Rows from block 3 of the text encoder of a small contrastive image-text model, named by matrix and row number. Rows with one number belong to one neuron. Each number is 50 + 15 x the weight over its row's rms, rounded and kept within 0 to 99. All counts start at 0.
After each neuron's rows are labels from the 100 texts, of 14976, where the neuron reaches its highest value: "tokens" is the input token at the peak. Only what is clearly more common there than usual is listed. The data: rendered solids tumbling over patterned floors.
# fc1: MLP up (text_encoder.blocks.3.mlp.fc1.weight, 512x128), inputs 0-127
# fc2: MLP down (text_encoder.blocks.3.mlp.fc2.weight, 128x512, transposed), outputs 0-127

fc1.410:51 57 43 42 22 58 47 54 25 37 56 47 42 35 50 63 39 36 58 46 63 20 56 50 59 57 51 52 70 71 66 40 51 64 78 53 47 33 39 72 42 30 73 55 72 62 40 55 27 49 35 69 66 52 42 57 66 31 44 81 57 18 41 37 63 60 44 31 40 59 69 89 43 60 50 51 58 70 49 73 32 56 30 26 39 25 20 29 33 47 64 37 31 69 60 63 04 56 68 49 61 42 58 68 45 42 46 62 61 45 42 66 34 31 33 45 79 60 38 64 48 49 58 37 49 50 32 44
fc2.410:46 52 54 19 45 41 69 23 67 20 57 67 73 56 62 56 59 43 28 52 71 38 23 33 74 80 41 61 54 50 34 61 35 36 45 42 58 32 50 43 44 70 51 71 48 33 54 54 45 58 69 45 40 55 31 54 48 52 64 19 62 68 70 31 54 32 45 45 71 41 52 35 47 39 29 22 32 48 47 74 86 54 72 50 20 49 49 75 62 63 31 73 41 55 54 50 51 49 61 43 46 31 46 10 66 30 36 77 41 73 47 54 63 47 33 62 45 68 38 47 58 71 66 56 42 62 49 44
tokens: "green"

fc1.201:57 58 60 65 58 53 34 61 64 49 30 21 53 53 49 13 37 77 61 42 66 70 39 74 48 66 62 61 51 53 31 37 26 67 37 35 30 49 68 48 71 48 47 32 76 32 61 49 53 36 86 37 68 43 68 78 69 30 25 45 44 39 45 60 56 59 05 40 56 29 55 60 49 80 54 30 52 60 46 27 64 54 30 60 64 41 72 38 46 59 21 50 36 35 34 28 55 72 53 55 50 59 54 30 48 57 19 35 61 48 46 38 46 50 48 57 67 64 50 76 66 47 47 52 45 63 56 64
fc2.201:37 68 47 13 57 55 54 28 69 36 79 36 47 52 81 66 51 29 22 61 67 38 51 37 37 49 45 50 39 24 58 44 46 53 46 72 34 35 46 52 46 71 33 72 42 54 41 48 46 79 18 50 59 45 29 36 13 57 17 73 49 59 48 68 37 50 58 54 60 62 35 55 48 38 60 23 28 56 37 57 80 70 43 46 41 57 28 65 55 47 63 63 42 82 60 32 46 63 56 48 61 67 56 57 74 59 64 58 67 67 44 62 39 48 82 53 76 41 53 41 50 30 58 41 43 53 26 54
tokens: "<end>"; "cylinder"; "octahedron"

fc1.23:29 64 45 27 46 48 85 72 32 39 50 28 35 57 73 64 50 38 39 64 74 33 35 76 39 52 36 31 51 45 50 42 52 70 52 70 63 52 57 62 58 38 75 64 44 55 33 34 36 33 38 70 62 56 65 50 20 42 54 42 60 60 72 44 46 28 39 54 37 40 83 78 54 42 30 41 36 55 36 65 60 61 59 59 45 63 59 44 42 50 20 29 75 45 59 48 36 38 70 54 41 50 53 57 78 28 40 32 99 58 48 50 49 33 58 81 39 53 39 67 35 58 48 52 52 35 48 70
fc2.23:55 37 30 66 61 53 48 29 81 49 43 59 74 41 52 76 75 61 38 62 59 55 32 16 44 59 54 46 61 48 36 63 62 35 41 46 50 39 67 44 40 54 68 61 45 59 68 68 58 58 40 39 23 49 45 50 25 42 68 38 55 44 61 98 45 57 67 89 55 29 51 69 53 75 52 63 71 38 40 58 39 43 62 34 41 57 59 22 75 52 59 30 33 25 32 51 42 39 43 60 54 50 58 46 48 27 51 58 44 57 34 42 40 61 36 41 65 44 62 27 28 52 05 43 35 31 69 63
tokens: "green"; "yellow"; "torus"; "dodecahedron"

fc1.291:25 36 54 31 55 56 77 43 33 46 50 57 81 54 31 41 67 48 60 57 67 37 71 64 48 41 47 42 41 41 61 52 67 59 51 57 56 83 43 64 68 45 49 42 42 37 23 48 61 53 54 34 49 26 74 44 66 77 91 31 41 34 28 40 62 24 32 51 44 57 45 27 51 61 59 75 39 62 40 32 34 62 76 67 45 60 88 13 43 43 56 72 66 33 51 38 52 55 38 32 46 49 66 64 45 51 52 55 57 43 27 36 41 56 50 57 30 50 52 42 29 63 35 57 18 48 64 21
fc2.291:63 64 69 41 48 52 45 53 54 30 46 54 41 61 43 36 38 44 23 42 83 70 43 54 65 37 30 38 51 54 21 33 57 41 58 57 67 50 64 43 70 28 48 57 57 48 66 41 53 60 43 33 86 22 39 41 34 47 50 77 65 44 63 62 12 41 52 48 44 48 34 52 49 53 62 35 42 45 49 57 49 32 66 61 44 65 29 77 66 41 46 46 50 59 47 58 52 57 47 80 49 47 74 34 54 33 61 55 38 40 74 28 18 72 73 17 77 54 41 26 67 80 40 26 56 64 41 74
tokens: "<end>"

fc1.19:54 67 66 38 56 35 67 62 40 33 41 37 28 30 90 50 44 19 64 82 57 38 51 34 41 43 46 42 51 24 57 25 49 66 38 50 45 46 60 32 65 74 50 31 53 55 26 40 29 23 31 28 69 24 32 56 47 33 52 47 68 61 51 40 41 55 51 91 35 45 73 51 46 41 31 65 70 43 44 56 57 35 47 61 68 42 57 63 52 57 15 47 51 45 53 63 35 53 65 24 42 63 63 61 59 45 38 44 56 54 43 70 49 50 38 68 45 95 48 67 32 43 61 50 22 56 69 51
fc2.19:29 26 53 60 49 38 55 57 56 34 63 39 60 49 45 69 58 52 46 20 65 49 40 46 68 71 42 45 54 67 25 71 41 35 70 74 45 42 43 56 78 85 53 64 48 49 49 52 15 30 52 47 23 71 52 64 54 38 31 49 38 43 56 37 44 48 35 28 29 25 60 44 47 60 54 40 38 48 50 57 43 53 38 39 33 37 69 70 43 47 64 46 27 31 55 76 71 62 32 84 77 53 74 55 33 28 61 45 21 81 41 40 48 66 50 25 63 42 50 31 40 70 52 37 40 36 70 33
tokens: "green"

fc1.55:40 60 46 58 57 41 73 37 64 39 45 72 28 47 84 23 39 40 46 54 12 40 76 53 49 70 30 47 48 38 74 64 23 36 47 34 50 71 32 52 38 51 90 34 36 47 53 64 36 58 66 70 32 52 33 37 57 14 53 57 68 52 63 47 60 24 71 58 37 57 72 59 45 72 63 41 61 63 76 55 54 57 51 45 61 36 54 26 47 30 45 25 90 40 57 59 32 24 67 57 32 60 67 63 56 38 43 54 64 39 30 42 54 45 51 46 45 54 33 59 35 62 56 51 43 41 43 32
fc2.55:47 60 71 33 58 53 35 26 68 46 50 44 81 55 57 50 42 50 28 77 63 64 42 45 64 48 44 59 80 45 45 43 48 64 54 44 55 45 39 37 64 64 56 42 36 48 50 65 30 55 75 37 41 58 05 57 53 62 18 62 73 25 14 41 35 41 42 36 49 72 45 43 46 47 42 54 33 69 47 52 46 51 40 41 66 54 41 81 62 59 41 53 12 42 21 53 65 48 35 47 40 73 67 57 67 62 32 60 16 56 22 67 67 42 44 54 69 71 47 40 45 77 54 49 37 23 60 55
tokens: "green"; "teal"

fc1.39:63 50 49 60 56 56 53 45 71 46 16 24 65 54 67 70 60 53 52 66 63 44 55 53 48 21 66 79 32 52 60 15 56 76 64 54 57 58 49 43 31 30 59 42 54 49 50 52 28 45 63 31 40 49 59 42 71 42 39 57 62 17 57 62 49 49 66 49 40 61 24 49 37 84 47 34 47 37 71 46 73 50 74 58 56 59 58 48 63 42 55 56 64 49 54 38 70 29 51 62 10 78 33 63 78 50 18 39 31 41 26 57 49 39 42 53 64 31 36 41 56 21 51 80 59 33 40 38
fc2.39:28 58 54 45 57 42 50 31 38 33 40 24 55 36 60 42 63 44 46 72 42 61 42 32 84 54 38 51 53 53 64 69 42 40 26 49 49 71 41 35 79 50 63 30 44 51 69 42 57 63 68 31 36 33 56 39 47 58 38 41 60 18 33 71 38 60 57 37 27 51 38 67 41 48 86 33 42 47 09 44 69 18 47 83 36 43 33 23 39 34 60 59 54 30 51 56 48 61 34 65 71 55 64 35 76 54 83 56 42 66 50 56 32 59 49 35 77 68 52 54 40 55 60 46 42 51 52 77
tokens: "a"; "<end>"

fc1.448:57 59 79 44 39 65 38 44 42 49 53 63 64 56 34 66 54 43 33 75 61 59 48 59 33 33 61 59 49 38 61 88 31 63 51 58 45 58 43 65 56 55 56 66 82 57 38 44 59 61 44 39 57 50 58 24 45 30 40 42 32 40 50 40 56 57 35 70 61 69 64 55 58 62 70 39 70 19 34 55 44 35 58 27 40 51 53 50 44 44 18 39 32 36 36 54 25 45 62 67 41 23 39 37 50 47 37 46 55 55 87 38 43 27 14 55 60 72 86 39 80 40 24 40 76 67 70 56
fc2.448:42 44 70 87 53 62 31 38 59 51 45 48 58 59 63 46 39 50 31 56 52 56 19 39 25 36 86 55 57 56 62 34 36 49 41 64 40 44 40 58 38 31 50 56 78 61 48 47 33 41 55 61 26 57 53 53 29 56 71 36 73 51 33 63 56 33 71 63 67 56 61 66 61 44 33 37 86 60 39 65 48 71 33 54 36 47 46 43 69 59 40 40 50 64 46 57 50 34 33 95 35 56 50 48 51 29 55 41 46 11 30 42 56 23 88 49 49 56 48 27 47 29 42 80 54 33 55 63
tokens: "green"; "a"

fc1.282:37 44 37 68 31 51 34 38 48 70 18 59 34 46 58 46 32 31 51 25 71 53 45 65 29 85 61 52 40 35 35 50 42 35 37 80 45 56 34 53 60 22 58 39 72 30 53 60 79 51 63 28 67 24 40 48 70 56 40 55 53 35 61 34 25 24 37 54 61 40 47 32 91 61 41 60 59 58 53 43 54 58 55 51 65 60 57 64 59 42 34 45 54 46 34 84 57 53 29 41 41 35 54 38 66 53 54 51 72 35 77 50 52 58 77 53 40 68 40 48 67 79 41 15 58 49 43 34
fc2.282:65 47 58 26 45 80 87 72 56 61 61 07 59 59 29 75 50 24 45 65 34 39 44 38 36 58 46 52 62 55 59 67 32 71 52 34 57 47 50 43 64 49 54 68 47 63 90 40 30 61 33 50 31 65 42 71 38 47 47 75 43 41 44 68 69 56 34 65 31 38 63 68 40 56 52 46 45 44 35 46 59 59 52 56 35 44 62 36 23 70 75 70 21 50 36 67 58 44 65 28 71 54 61 47 26 61 51 57 32 50 40 50 40 40 41 43 30 32 49 57 23 43 79 66 35 61 46 31
tokens: "<end>"; "red"

fc1.406:36 29 61 79 34 41 57 16 40 33 75 63 53 65 63 74 55 57 37 50 29 58 47 46 61 80 61 33 48 62 48 49 75 53 77 35 35 59 69 46 32 30 54 47 50 56 29 78 55 47 39 55 42 33 41 30 54 33 26 63 51 54 51 49 71 58 70 51 26 43 63 24 55 47 54 52 60 45 55 53 27 51 65 65 46 51 78 69 73 29 47 48 22 55 70 58 43 52 47 46 60 64 46 45 88 25 45 38 70 33 31 57 66 63 81 34 40 57 64 50 44 59 30 38 19 68 49 42
fc2.406:62 46 17 48 53 48 43 44 43 51 66 39 38 43 69 33 39 29 68 58 72 62 27 57 40 49 50 53 51 29 63 30 40 82 58 71 58 52 31 64 72 52 55 61 65 50 60 45 56 33 82 43 78 74 49 39 64 52 75 27 42 25 36 44 42 45 45 42 83 49 64 68 56 55 30 60 44 69 41 52 33 70 24 62 67 64 37 46 11 39 48 54 46 64 25 39 53 45 38 60 48 57 44 49 36 54 28 32 52 70 48 40 43 57 56 59 39 29 13 62 59 39 62 44 50 47 64 95
tokens: "a"; "tube"

fc1.4:45 53 80 36 78 42 51 69 46 69 46 39 41 40 65 38 38 43 64 56 73 42 43 54 70 45 41 38 52 40 50 64 57 34 51 55 50 58 55 55 79 46 34 59 44 33 59 54 71 61 39 45 40 45 37 54 53 68 28 37 89 86 43 56 35 64 12 76 41 74 53 41 35 69 55 58 12 59 46 49 50 21 46 54 54 58 53 42 21 30 61 62 68 38 58 66 16 75 42 54 39 37 35 40 63 76 58 73 42 53 61 55 37 46 26 42 51 43 48 62 78 29 40 35 33 30 40 63
fc2.4:50 43 42 53 36 31 30 47 56 35 64 47 43 36 33 54 52 63 45 27 63 70 99 39 33 63 68 50 41 54 35 41 59 44 55 52 51 33 47 41 53 41 66 59 73 58 55 56 33 64 49 74 34 37 30 39 70 50 43 77 31 46 50 69 77 43 43 31 67 17 50 43 43 39 30 46 51 61 16 54 42 81 46 39 45 75 65 48 67 28 85 64 53 46 50 35 52 45 63 45 38 43 49 59 49 38 67 45 46 64 45 41 38 84 31 57 52 49 76 24 28 68 61 69 61 80 56 33
tokens: "a"; "yellow"

fc1.304:40 61 71 60 69 80 50 31 59 50 17 50 51 63 64 44 65 28 45 53 40 46 53 39 34 59 43 50 51 31 65 57 39 16 45 51 53 86 42 41 33 27 35 43 82 42 66 49 39 46 67 75 37 68 25 43 53 37 50 66 45 20 54 55 38 50 66 84 47 54 22 69 47 44 51 57 73 32 51 67 57 52 48 60 36 52 48 44 58 30 73 56 67 48 48 75 64 15 54 72 34 56 42 43 70 28 25 47 28 37 39 39 48 37 38 53 54 47 69 67 50 44 40 79 65 27 34 50
fc2.304:59 38 57 17 29 29 76 32 40 21 52 45 28 74 41 50 31 52 46 50 48 50 43 62 52 34 47 61 96 48 56 46 33 51 51 13 69 40 26 48 52 72 69 51 38 64 41 70 42 09 72 50 39 56 65 25 36 81 64 44 71 51 47 59 44 59 59 34 48 61 58 57 34 60 52 42 70 47 66 46 63 46 53 64 74 56 28 62 35 40 49 38 63 35 55 25 25 59 40 51 59 57 58 46 62 40 31 62 71 65 51 46 65 50 47 24 68 74 60 27 60 65 40 51 42 63 49 63
tokens: "green"